config.toml
encoder_activation = "gelu"
encoder_mlp_ratio = 4
encoder_bias = "none"
text_encoder_norm = "layernorm"
text_encoder_bias = "all"
momentum = 0.95
final_lr_fraction = 0
warmup_steps = 1180
Rows from block 7 of the image encoder of a small contrastive image-text model, named by matrix and row number. Rows with one number within an expert belong to one neuron, the router's apart. Each number is 200 + 40 x the weight over its row's rms, rounded and kept within 0 to 999. All counts start at 0.
Before each expert's rows are labels from the 100 images, of 14848, where the router gives the expert most weight on average: "responds to" is what is common among them; "peak at" is the part of the image that holds the peak. Only what is clearly more common there than usual is listed. The data: numbers of one to four digits printed on busy colour backdrops. In brackets: how many of the 100.
# router: router (encoder.blocks.7.mlp.router.weight, 8x128, trained with AdamW), inputs 64-95
# up: expert up (encoder.blocks.7.mlp.up, 8x64x128), inputs 64-95
# down: expert down (encoder.blocks.7.mlp.down, 8x128x64, transposed), outputs 64-95

# expert 6
responds to: length: one (92); on a plate (75); grey ink (43)
peak at: centre (56); middle right (32)
router.6,234,206,166,215,241,166,258,233,190,180,221,209,256,118,233,236,165,179,168,168,187,146,256,234,188,230,242,180,128,248,231,237
up.11,226,162,222,151,148,161,186,218,163,111,172,201,176,230,243,238,211,176,160,257,259,178,238,245,179,198,180,216,234,197,196,201
down.11,271,161,208,135,170,188,191,159,218,185,217,265,212,169,169,210,211,202,196,188,206,188,177,240,206,259,180,152,286,186,209,156
up.12,151,160,184,253,216,166,207,185,250,203,277,114,212,135,172,173,102,260,158,146,179,201,199,170,179,311,236,179,210,204,172,257
down.12,169,105,160,226,258,170,164,230,233,147,143,177,132,269,170,236,226,158,221,220,231,211,256,260,192,172,95,210,229,193,221,203
up.13,214,221,206,201,154,195,171,232,207,140,168,298,218,157,227,224,210,252,244,153,173,221,309,225,184,174,168,261,217,177,190,244
down.13,294,167,180,241,158,193,239,165,231,220,232,226,169,195,190,191,178,243,188,256,199,238,273,195,270,179,240,174,197,150,139,208
up.14,195,238,171,107,198,224,251,216,210,175,147,154,125,167,189,208,162,179,176,225,245,191,160,174,180,221,142,190,195,125,116,271
down.14,255,159,229,264,176,210,216,190,193,184,244,240,244,218,194,174,201,153,234,218,233,179,239,232,170,218,199,197,195,203,234,172
up.15,211,112,163,197,224,206,183,199,163,189,211,205,213,221,203,183,243,156,212,172,177,142,202,205,208,209,166,169,217,256,235,191
down.15,191,167,202,156,238,168,177,157,235,235,159,236,159,260,222,192,166,184,163,142,233,254,283,201,157,172,208,219,219,158,251,178
up.16,170,200,315,162,139,225,163,186,147,153,131,242,221,169,180,198,221,251,161,117,189,149,248,146,206,217,213,175,210,209,142,248
down.16,237,228,214,215,140,182,141,195,190,208,276,228,224,207,252,202,159,178,241,225,232,238,155,181,159,113,181,163,317,210,213,259
up.17,130,200,163,178,145,232,225,242,187,181,206,138,239,174,199,250,232,253,178,140,217,169,265,233,180,281,219,167,201,175,243,122
down.17,219,218,198,181,190,160,112,222,170,226,105,290,222,155,207,232,116,173,202,132,178,167,248,144,143,156,269,233,192,161,227,191
up.18,165,184,165,197,227,272,201,250,243,168,150,247,239,144,222,212,181,209,220,265,195,247,241,231,222,275,160,252,190,168,209,221
down.18,299,156,143,203,142,196,208,139,231,163,209,225,242,175,217,223,199,153,201,217,151,265,221,235,256,183,247,131,153,140,227,229
up.19,223,169,194,134,229,252,120,221,228,221,162,232,222,245,120,196,155,194,186,171,279,254,144,187,179,240,179,177,188,207,141,211
down.19,256,234,171,175,212,156,197,150,164,168,174,153,290,254,196,205,295,165,172,226,193,168,286,194,254,193,231,153,201,178,146,183
up.20,217,180,163,210,179,212,251,165,135,168,162,158,183,160,177,226,154,198,195,297,228,183,269,160,158,210,147,264,231,201,182,269
down.20,180,230,226,100,194,214,143,219,236,189,229,244,224,224,143,164,237,209,157,189,247,195,194,161,244,201,203,282,198,238,225,220
up.21,170,206,172,201,249,234,212,212,175,145,140,160,203,203,159,141,208,201,154,217,206,211,206,138,169,196,115,228,146,164,180,171
down.21,136,147,212,205,213,233,158,238,237,218,180,242,104,158,227,158,221,221,93,175,222,225,254,159,181,205,243,248,280,225,253,160

# expert 7
responds to: length: three (56); the digit 6 (52); last digit: 6 (40); last digit: 5 (32)
peak at: centre (62); middle right (34)
router.7,185,257,205,215,252,194,207,194,214,275,165,235,201,236,210,165,245,199,169,163,128,201,181,178,236,180,239,196,182,262,177,227
up.11,197,222,203,162,238,243,157,246,257,176,171,117,184,217,192,176,199,204,144,176,186,245,264,214,174,193,210,201,222,158,187,243
down.11,265,176,241,207,218,223,197,235,190,240,269,153,134,226,172,213,157,170,231,242,182,195,178,182,248,201,190,175,241,169,220,118
up.12,202,245,178,195,229,232,221,239,221,244,195,155,149,188,274,249,248,252,234,211,224,195,184,194,267,237,200,161,208,247,148,186
down.12,268,243,116,247,137,144,238,167,220,164,156,267,264,263,165,250,189,177,216,201,196,222,228,208,211,222,188,214,163,216,284,187
up.13,195,182,181,189,194,166,235,181,264,153,260,215,175,212,178,142,215,157,245,199,259,259,247,195,258,263,173,248,251,207,143,205
down.13,135,228,178,223,144,154,241,216,140,239,217,209,246,243,206,204,191,161,214,182,166,233,176,255,175,175,212,178,169,270,285,202
up.14,161,150,215,163,254,165,171,201,247,142,226,127,188,317,142,286,240,151,219,193,247,210,161,182,201,164,266,198,224,202,223,163
down.14,237,213,206,136,212,181,196,225,222,244,190,181,181,198,216,173,206,249,80,183,172,121,210,165,189,237,153,209,250,241,145,163
up.15,128,247,244,180,170,136,107,230,227,242,170,296,267,189,227,212,257,103,169,159,204,130,187,219,181,254,220,168,275,156,148,207
down.15,137,234,175,231,227,188,247,242,218,173,216,211,237,200,142,207,175,179,242,249,138,197,147,217,234,205,180,291,134,216,227,189
up.16,190,224,235,217,149,246,204,213,238,255,174,197,109,206,143,190,167,98,209,178,270,199,168,222,157,171,219,221,177,295,248,173
down.16,305,209,227,185,164,180,203,139,172,186,221,185,249,201,222,261,254,225,213,234,202,175,247,146,237,236,259,230,185,96,126,215
up.17,226,106,216,132,157,187,182,234,202,223,192,136,118,191,251,199,283,215,182,130,207,216,208,194,185,221,211,190,165,211,194,213
down.17,202,213,201,234,176,243,277,232,184,255,233,183,221,236,216,161,178,294,262,267,170,154,162,165,220,192,146,275,140,223,175,223
up.18,171,64,263,170,176,167,207,152,172,195,196,290,263,213,155,248,218,171,212,206,271,187,211,263,184,237,188,170,165,194,183,197
down.18,186,226,145,254,239,189,183,198,127,212,229,138,258,169,179,243,135,214,205,206,205,195,216,193,262,208,165,202,197,207,162,240
up.19,214,162,236,242,192,137,248,231,186,221,147,179,133,229,149,263,140,140,183,233,244,230,209,259,175,191,136,199,271,232,156,219
down.19,267,235,209,213,235,178,122,216,185,235,246,213,211,108,189,102,209,240,170,195,156,212,206,218,204,206,292,263,198,208,127,279
up.20,225,166,210,245,185,179,197,191,221,129,159,235,173,209,200,237,108,128,210,154,237,201,217,285,162,257,219,183,184,161,178,114
down.20,191,189,235,227,173,318,155,217,151,266,230,150,142,186,207,203,230,142,237,209,183,280,261,158,171,243,214,202,202,161,223,210
up.21,207,229,171,144,179,261,208,167,151,208,167,171,222,154,218,250,225,171,177,257,171,260,226,180,198,238,242,221,192,161,198,208
down.21,286,215,178,169,237,121,160,163,191,213,202,185,162,231,218,226,161,214,165,227,221,189,213,124,145,140,193,250,167,219,125,179

# expert 5
responds to: length: one (100); the digit 5 (64); first digit: 5 (64); last digit: 5 (64)
peak at: middle right (53)
router.5,204,258,245,213,130,141,240,151,240,219,267,146,255,162,205,199,168,173,106,204,172,226,139,242,168,225,279,272,168,227,272,202
up.52,193,232,183,150,218,143,253,206,143,242,185,164,253,203,172,211,195,170,161,151,213,185,157,151,182,179,181,230,216,202,224,206
down.52,234,255,222,207,186,200,205,182,144,203,138,279,143,283,177,195,202,233,169,218,219,135,172,194,183,179,248,188,195,167,124,190
up.53,186,151,268,168,158,216,182,186,126,286,191,236,188,159,258,173,294,244,210,191,139,155,225,222,206,178,225,176,204,222,270,123
down.53,223,213,158,127,170,130,224,198,195,201,242,129,245,239,200,221,292,125,307,166,220,227,120,281,194,166,146,242,200,166,188,240
up.54,191,213,224,164,229,253,194,191,165,170,208,124,206,169,199,202,270,213,142,228,152,244,164,224,170,208,113,164,225,246,228,219
down.54,158,144,138,192,203,161,184,240,262,201,244,197,178,234,140,199,211,142,226,283,181,232,195,211,226,221,202,267,245,216,272,143
up.55,235,257,167,167,144,145,140,221,187,164,177,158,183,229,224,102,242,183,232,257,211,186,225,171,219,197,254,213,242,162,182,222
down.55,158,181,204,199,214,213,255,257,132,226,204,190,204,153,235,176,213,223,230,239,121,185,147,214,170,148,156,153,164,210,204,228
up.56,122,206,129,208,227,283,227,153,198,189,172,169,131,193,227,188,142,209,143,208,194,182,222,266,192,143,208,273,211,188,141,175
down.56,297,221,256,193,173,159,182,157,238,155,235,250,252,157,182,217,204,190,173,185,225,207,141,196,154,196,199,216,216,181,209,184
up.57,239,182,174,239,175,257,220,203,236,264,201,194,166,165,182,190,193,226,160,230,206,208,185,140,270,242,143,214,225,174,224,200
down.57,260,131,221,191,143,135,133,243,230,119,215,191,190,200,201,281,226,241,221,201,237,236,264,274,168,232,247,140,211,265,216,178
up.58,152,185,214,258,254,203,201,261,182,181,152,219,189,246,193,227,235,194,201,222,187,195,204,147,246,204,219,270,167,141,266,216
down.58,191,232,176,184,218,184,174,244,228,210,237,238,259,173,241,211,169,200,205,216,242,250,213,170,150,220,164,277,182,223,208,223
up.59,215,183,155,193,241,135,225,155,205,147,180,138,237,209,168,244,167,214,245,247,204,216,204,167,128,145,98,201,134,248,251,220
down.59,211,197,241,140,253,187,211,246,230,201,232,243,234,144,205,200,86,153,178,225,251,233,244,158,182,191,131,215,174,191,234,185
up.60,220,267,215,113,252,254,181,190,217,216,180,153,249,167,238,225,145,251,157,216,247,171,182,178,231,274,235,218,167,214,217,248
down.60,175,251,202,136,172,211,172,158,185,192,216,207,264,238,194,208,262,157,249,266,147,205,205,147,149,187,199,166,196,264,234,234
up.61,182,125,167,174,265,194,192,176,218,183,160,136,171,196,220,219,235,167,219,152,232,262,194,161,151,200,158,178,202,188,257,207
down.61,165,213,181,209,102,218,176,251,237,154,178,312,260,180,215,219,207,179,208,164,160,221,212,185,277,183,271,225,172,228,221,197
up.62,191,189,239,247,150,117,189,161,183,219,239,218,235,254,199,138,157,203,146,197,173,198,276,180,177,194,208,234,231,201,230,257
down.62,198,193,205,161,218,163,219,213,209,204,252,214,263,148,217,223,239,164,188,137,190,185,143,190,158,186,188,229,226,250,254,178

# expert 0
responds to: length: four (95); the digit 8 (49)
peak at: middle left (51); centre (49)
router.0,191,178,187,205,205,238,169,149,154,245,191,183,191,180,205,164,155,260,173,222,186,211,146,231,271,151,109,151,254,127,134,190
up.11,147,178,160,231,218,211,88,181,200,188,211,222,273,161,193,143,120,188,207,194,234,215,235,182,208,203,214,196,184,172,248,203
down.11,226,194,141,203,150,199,226,174,179,207,127,238,108,180,210,228,245,196,208,299,108,170,179,213,206,268,273,255,240,199,125,206
up.12,216,150,147,179,296,182,135,178,262,132,123,245,238,169,189,215,192,213,171,128,193,235,166,201,167,212,177,207,183,150,274,255
down.12,227,164,149,209,156,225,188,182,152,186,201,207,229,201,214,201,204,252,136,237,113,203,130,245,216,192,245,182,198,172,150,209
up.13,216,219,158,165,205,180,170,213,222,155,250,129,254,185,177,179,192,248,167,157,192,236,238,231,160,171,229,223,180,196,238,220
down.13,183,185,182,214,200,158,205,210,271,127,224,199,183,214,211,198,228,157,219,220,215,278,232,253,154,254,243,148,199,211,170,202
up.14,226,183,160,198,177,162,173,220,214,227,259,282,198,137,234,258,184,197,154,188,201,166,215,199,162,207,208,269,283,159,191,232
down.14,163,169,199,150,209,199,142,148,101,172,183,227,175,190,215,194,269,134,172,182,170,160,194,192,199,124,148,176,177,169,262,193
up.15,213,196,181,213,203,196,163,230,231,116,169,217,226,152,231,256,249,187,170,263,188,206,213,134,213,172,191,258,295,174,198,236
down.15,223,215,201,191,220,215,246,179,186,224,260,257,271,234,168,202,216,266,230,217,203,158,164,232,257,241,195,144,174,245,160,229
up.16,227,184,243,174,222,178,158,242,197,127,244,162,282,172,242,241,166,228,193,205,199,166,191,199,170,158,276,196,165,299,221,245
down.16,244,245,196,220,254,145,190,177,188,239,250,162,273,247,191,211,203,213,169,140,239,175,285,155,236,185,143,200,211,254,133,191
up.17,204,212,312,147,134,226,174,190,154,110,255,270,195,202,233,176,221,162,181,161,248,186,231,221,180,228,235,187,177,248,261,202
down.17,293,200,274,221,123,234,196,121,172,223,197,200,197,148,211,233,210,235,266,168,210,195,208,153,244,126,204,120,284,220,151,180
up.18,182,114,204,185,199,238,138,168,159,163,308,171,247,226,280,157,156,202,208,139,184,216,244,240,158,161,175,165,181,153,241,147
down.18,196,206,139,231,178,179,272,164,166,222,201,232,164,164,150,208,126,170,170,291,202,241,85,234,183,178,216,311,199,197,227,224
up.19,227,170,176,179,145,178,161,231,227,167,176,205,197,172,205,229,186,178,156,162,225,166,223,141,213,224,234,195,237,153,180,124
down.19,192,223,206,191,251,202,262,246,155,227,244,149,184,237,222,182,198,205,277,215,192,147,199,194,211,216,165,214,264,206,128,162
up.20,182,199,155,164,211,269,138,191,195,233,195,223,213,168,191,136,162,248,166,192,160,197,288,192,207,231,205,216,164,208,196,204
down.20,175,181,207,253,174,150,241,185,228,143,293,162,231,229,178,208,252,198,168,242,174,169,152,172,208,246,267,195,201,86,158,188
up.21,259,250,140,279,202,137,242,196,187,142,221,174,202,153,223,237,183,133,221,253,234,215,200,121,175,204,227,198,183,221,157,218
down.21,190,192,265,244,180,154,271,157,141,257,182,182,228,177,233,267,252,171,195,183,213,178,137,221,239,281,146,209,196,231,214,219

# expert 3
responds to: length: one (100); the digit 0 (70); first digit: 0 (70); last digit: 0 (70)
peak at: bottom left (38); middle left (37)
router.3,192,195,154,222,181,123,168,150,194,209,130,151,242,179,156,234,195,195,173,189,272,207,178,147,179,193,179,174,249,270,257,150
up.11,175,188,237,227,118,223,181,223,170,155,164,317,265,268,254,182,208,226,207,156,239,219,210,230,238,180,171,239,215,197,238,226
down.11,259,203,186,191,197,236,210,174,179,220,213,165,245,211,156,236,146,161,169,184,211,151,137,164,253,222,215,234,239,251,208,181
up.12,153,249,157,260,196,191,231,227,203,276,194,207,194,194,161,147,187,188,231,188,236,258,208,291,229,229,194,192,192,192,166,196
down.12,251,160,228,198,213,142,200,221,228,187,212,223,190,198,190,295,195,216,241,192,200,251,180,270,171,233,238,176,243,248,202,175
up.13,210,182,229,116,178,160,186,199,193,182,146,187,193,263,208,159,228,227,217,238,161,246,281,157,199,147,210,241,147,185,225,195
down.13,150,201,178,153,215,269,151,159,220,217,184,251,239,156,229,217,205,242,167,214,187,164,147,166,175,272,168,152,176,160,157,241
up.14,220,148,209,210,120,200,195,188,202,113,238,260,272,158,171,239,190,279,232,181,241,209,190,200,174,188,183,205,179,211,216,230
down.14,195,273,179,181,209,199,184,300,256,168,170,177,144,271,200,197,173,225,231,275,222,241,250,243,257,213,162,213,224,197,194,260
up.15,247,128,175,228,219,208,178,219,207,249,226,189,168,270,262,226,229,147,260,201,274,157,164,236,173,175,175,146,159,245,221,237
down.15,238,161,225,223,174,163,215,230,235,199,246,253,322,163,198,126,130,260,188,193,190,115,237,222,175,212,147,176,188,200,232,206
up.16,171,246,121,242,256,189,170,236,185,196,194,244,191,186,237,181,144,194,199,220,207,246,205,240,154,150,183,230,227,186,237,137
down.16,117,142,121,201,228,208,182,168,150,191,179,200,133,203,198,216,132,160,253,250,287,204,197,238,209,153,149,253,286,245,195,192
up.17,172,175,186,257,217,188,174,166,209,210,210,143,283,153,190,163,124,202,240,221,168,209,241,224,217,218,205,160,240,184,163,184
down.17,169,239,208,132,157,134,152,203,236,194,239,159,164,200,194,191,211,228,241,165,74,256,165,180,166,208,180,196,156,210,160,161
up.18,138,180,201,259,210,212,163,199,181,263,235,166,186,225,196,220,177,165,225,191,239,207,255,170,187,96,224,263,217,176,229,185
down.18,144,159,246,212,186,202,183,160,171,270,197,157,186,220,175,112,245,192,215,215,129,242,202,182,193,179,225,182,156,118,130,218
up.19,144,149,171,263,193,260,292,226,169,192,178,155,175,236,182,221,243,193,216,194,153,209,215,200,201,190,193,189,173,217,251,164
down.19,227,210,181,224,242,168,122,285,253,233,226,178,236,141,188,217,163,218,173,165,245,201,174,224,146,193,264,208,212,212,173,178
up.20,141,173,188,247,246,269,242,165,209,272,198,170,142,220,111,174,215,173,187,157,255,211,197,190,206,178,154,259,200,227,177,234
down.20,226,211,274,176,143,165,164,235,167,205,253,182,271,218,138,159,198,156,265,216,168,223,206,167,190,183,283,197,192,172,171,176
up.21,196,247,204,212,227,258,193,240,195,205,184,191,249,188,244,213,145,157,215,199,280,204,223,222,226,97,84,207,204,172,226,175
down.21,157,233,144,181,186,257,111,165,237,182,186,166,197,230,181,194,217,238,225,171,212,275,111,178,129,211,196,210,193,238,266,224

# expert 2
responds to: the digit 1 (97); last digit: 1 (97); first digit: 1 (97); length: one (97)
peak at: centre (70)
router.2,164,140,233,180,199,186,96,232,198,194,220,167,220,156,262,239,207,136,198,208,188,151,189,178,225,177,225,230,265,220,171,249
up.52,177,177,240,183,194,136,222,222,130,234,227,204,145,261,137,214,258,236,243,191,215,196,239,270,182,217,188,97,162,266,199,232
down.52,183,300,156,167,135,232,162,213,168,213,241,209,321,244,222,203,249,167,181,199,182,156,183,246,230,198,216,178,241,193,229,252
up.53,192,168,206,193,167,218,265,230,164,226,184,194,241,184,277,214,195,156,210,229,195,232,178,140,174,173,160,171,221,230,210,167
down.53,149,201,299,193,158,214,185,121,219,254,182,196,171,147,267,188,172,187,239,177,208,214,234,255,181,157,269,242,211,111,169,216
up.54,163,182,230,216,177,186,184,240,212,218,173,261,183,118,261,205,168,168,239,254,211,202,257,148,214,239,180,175,249,267,156,231
down.54,211,204,252,247,287,205,214,255,170,169,205,81,176,203,189,251,192,216,157,187,150,251,203,177,164,234,211,238,229,204,170,119
up.55,164,197,143,174,118,183,256,172,259,172,150,154,162,115,192,236,211,124,210,236,141,226,179,257,200,298,178,284,173,180,182,176
down.55,186,184,155,201,275,161,196,132,168,94,183,169,224,200,219,236,184,213,201,218,215,163,259,245,191,181,151,140,161,232,223,179
up.56,205,242,182,134,288,268,195,167,213,160,189,100,152,224,236,190,160,201,233,170,153,203,129,204,221,249,167,172,257,207,246,166
down.56,206,156,175,249,198,213,146,207,130,268,231,248,227,168,213,186,141,222,202,263,153,197,198,195,167,142,166,226,256,158,231,289
up.57,157,135,259,145,165,205,278,233,146,203,197,204,208,239,217,213,197,201,216,127,219,191,207,254,198,275,172,190,190,246,203,191
down.57,196,312,163,198,200,178,167,216,165,154,194,169,204,178,139,253,263,244,206,164,198,136,143,169,186,207,232,123,253,249,144,221
up.58,197,166,205,229,174,207,241,264,195,240,249,167,264,152,155,254,171,176,158,208,192,131,284,290,133,209,245,123,155,256,145,146
down.58,201,295,199,170,257,196,226,288,155,151,155,118,223,179,223,243,231,256,187,187,148,198,211,156,287,213,290,157,237,214,188,198
up.59,223,217,184,209,213,183,174,219,155,161,223,230,180,182,168,211,137,182,170,200,275,234,191,233,198,254,204,227,228,254,238,148
down.59,187,192,192,219,235,94,273,233,288,152,114,197,208,183,211,220,167,252,184,129,168,168,208,234,191,184,216,235,259,178,179,173
up.60,196,121,216,217,281,175,158,283,264,176,214,192,157,160,284,257,118,124,229,229,208,263,171,167,176,210,221,204,193,197,166,236
down.60,216,199,244,157,239,170,237,183,223,156,203,214,176,172,215,216,281,193,222,152,95,160,246,112,165,177,157,195,200,204,194,195
up.61,306,183,129,137,203,233,186,217,227,169,290,195,202,188,193,208,170,223,223,180,263,201,212,141,177,232,242,267,219,232,282,174
down.61,236,220,195,177,215,241,206,236,161,69,189,179,198,214,213,143,203,266,216,199,192,190,206,214,224,183,117,131,185,117,126,237
up.62,152,246,228,221,253,194,170,169,174,141,183,150,134,188,160,201,146,162,181,224,167,200,254,207,221,171,244,208,258,239,221,182
down.62,244,131,172,255,187,172,182,163,172,216,170,172,190,136,113,216,195,181,161,219,221,254,243,221,230,237,189,277,171,163,205,176

# expert 4
responds to: length: one (94); the digit 5 (63); last digit: 5 (63); first digit: 5 (61)
peak at: middle left (46)
router.4,224,222,114,167,243,104,201,254,219,249,193,198,112,181,164,135,208,161,257,217,138,267,170,215,181,265,239,231,160,154,188,219
up.52,201,172,225,241,225,260,163,171,150,181,213,231,194,188,215,168,256,162,188,160,178,176,168,199,223,203,146,165,219,197,194,182
down.52,238,151,227,215,196,206,183,167,234,266,215,282,186,226,171,201,191,199,228,189,178,203,266,207,271,149,218,182,118,202,244,208
up.53,213,215,260,169,246,173,240,172,249,148,214,168,237,160,200,220,227,160,205,290,215,210,151,138,141,161,138,167,195,193,169,312
down.53,253,257,226,144,178,196,227,256,175,189,145,253,260,183,198,216,204,232,212,206,214,147,240,194,239,133,276,276,213,252,224,202
up.54,217,204,218,158,231,182,170,250,243,198,213,174,233,269,269,297,88,222,145,182,188,186,247,184,206,199,199,175,195,249,141,189
down.54,243,89,259,199,162,195,205,283,228,139,166,207,242,149,175,218,233,103,173,179,205,252,144,210,138,211,176,233,225,146,225,148
up.55,195,200,170,139,247,187,167,186,174,195,148,193,161,237,257,233,169,192,219,176,256,275,192,247,222,234,134,191,241,226,169,257
down.55,161,206,259,248,162,211,213,249,143,202,169,191,155,215,223,209,215,175,199,146,211,172,278,196,225,261,202,169,285,263,188,279
up.56,154,194,224,148,199,261,162,214,223,297,226,137,158,103,223,133,251,175,213,194,249,138,152,159,127,214,221,201,179,219,253,148
down.56,240,218,238,231,289,167,192,128,170,145,251,237,220,178,191,190,139,195,198,217,182,153,202,215,180,121,187,210,232,195,213,186
up.57,178,232,219,164,221,247,154,211,206,243,208,171,174,212,231,206,237,123,213,243,184,146,219,242,170,195,174,184,245,203,277,199
down.57,169,166,189,275,232,226,290,190,147,183,153,216,185,212,244,206,212,242,178,253,195,207,205,231,240,221,198,141,280,158,256,320
up.58,196,159,146,232,244,209,234,209,178,253,258,245,186,243,151,186,234,238,175,245,204,198,171,205,198,216,233,185,239,206,218,205
down.58,164,144,247,141,222,164,168,189,206,244,265,191,162,206,198,209,209,154,248,155,208,165,206,230,216,201,227,146,139,249,159,204
up.59,169,185,214,137,166,210,214,194,200,200,186,150,179,257,155,203,264,225,229,137,183,126,181,180,232,171,189,246,112,184,306,220
down.59,231,259,221,249,131,252,201,182,163,237,247,194,203,142,161,188,226,155,247,169,182,167,177,204,242,199,155,206,181,202,118,225
up.60,199,196,224,214,184,240,250,176,219,221,179,261,172,181,231,215,172,210,207,212,272,212,197,231,169,219,191,320,206,164,223,212
down.60,134,164,217,210,191,178,182,125,232,186,261,190,230,227,177,297,170,150,179,177,216,227,187,187,154,254,187,205,145,188,174,194
up.61,112,185,206,242,150,210,231,205,160,221,172,174,148,197,230,198,210,198,223,165,203,285,230,280,242,191,193,205,198,198,194,176
down.61,201,156,166,258,183,216,206,151,167,181,239,240,278,191,266,152,190,204,159,194,203,112,201,155,206,195,229,200,186,206,218,179
up.62,173,207,228,157,198,116,229,178,142,199,308,188,223,243,208,181,174,182,151,181,271,226,245,216,142,133,226,135,159,202,217,208
down.62,219,159,155,235,200,208,178,171,193,213,163,232,166,143,179,205,185,144,126,239,249,183,252,166,174,212,183,214,160,185,167,201

# expert 1
responds to: length: one (69); first digit: 6 (36); last digit: 6 (35); first digit: 0 (26)
peak at: middle left (68); centre (32)
router.1,154,200,246,200,168,235,206,179,175,188,194,238,155,241,154,222,173,249,226,266,230,215,256,143,187,261,244,205,223,179,242,267
up.52,181,204,221,196,179,144,209,251,251,235,156,242,158,153,205,169,217,159,195,267,181,217,169,152,166,235,182,207,167,187,172,149
down.52,237,230,241,224,240,205,209,171,96,219,231,148,124,156,181,164,194,192,141,187,157,229,210,158,159,257,188,237,198,258,167,179
up.53,238,268,127,230,287,185,188,194,206,164,190,235,153,255,150,204,189,222,273,178,148,226,185,186,250,234,170,194,196,208,173,195
down.53,172,159,270,138,179,218,244,173,229,193,194,184,162,189,154,203,233,225,268,200,167,231,160,213,243,168,249,198,173,163,167,179
up.54,229,190,204,222,219,215,217,285,153,241,234,224,214,233,143,175,316,218,171,189,191,188,201,231,216,199,189,214,164,186,195,184
down.54,265,157,191,215,156,210,148,245,283,135,210,196,227,223,249,227,317,227,272,164,182,241,228,204,203,218,229,244,205,180,213,243
up.55,145,178,202,108,236,206,177,200,174,230,189,189,208,226,133,176,228,193,145,80,232,173,176,270,214,209,264,207,194,235,212,223
down.55,195,172,173,224,206,226,221,194,110,204,254,173,195,231,213,162,253,226,114,123,192,113,192,225,158,223,203,171,224,269,177,207
up.56,214,170,154,212,190,174,168,160,123,156,256,230,194,189,231,166,154,191,147,180,238,216,252,227,182,193,207,224,232,180,197,238
down.56,291,218,191,202,193,173,236,165,202,203,211,183,197,187,221,245,166,142,212,161,223,201,165,263,207,164,133,156,241,161,175,177
up.57,179,201,214,227,161,129,239,196,204,127,187,121,123,221,213,277,237,143,204,158,189,201,232,261,168,185,194,251,192,152,134,188
down.57,168,148,184,179,255,224,221,206,157,182,224,257,260,258,126,136,164,264,157,127,229,235,209,235,188,141,171,183,241,205,245,232
up.58,160,240,204,168,231,280,156,96,262,161,160,175,207,201,243,199,249,248,245,201,183,148,211,181,228,171,175,244,180,181,282,220
down.58,190,193,222,159,171,130,305,279,187,181,157,174,175,163,141,172,114,179,173,201,240,179,180,235,184,211,193,251,182,121,143,200
up.59,208,174,198,214,132,158,211,217,256,244,199,261,175,152,165,164,146,137,195,248,215,202,159,189,195,170,181,252,246,260,138,241
down.59,195,151,221,248,183,152,180,158,140,309,220,209,124,163,188,184,267,210,145,255,146,173,142,201,177,272,187,158,229,225,140,210
up.60,247,228,159,205,162,131,203,232,202,200,244,254,222,185,239,175,290,173,200,165,219,200,194,158,177,130,216,247,210,200,242,149
down.60,182,181,244,194,220,218,218,223,185,207,208,215,195,260,207,230,203,222,189,222,257,180,133,168,233,177,308,227,140,172,196,215
up.61,136,196,163,208,226,210,179,255,226,163,255,140,216,234,229,155,156,181,124,142,180,157,219,253,215,166,184,220,230,220,168,184
down.61,303,173,174,167,192,214,189,194,221,174,243,245,139,185,173,266,297,332,227,171,277,145,280,215,148,227,244,179,167,202,200,184
up.62,205,195,225,208,177,254,233,183,166,185,193,197,202,185,218,265,238,199,190,187,210,207,249,145,211,241,199,192,239,212,308,180
down.62,210,212,232,158,140,178,239,229,158,162,151,207,203,257,182,211,140,106,229,178,245,162,153,226,222,211,254,234,208,197,198,192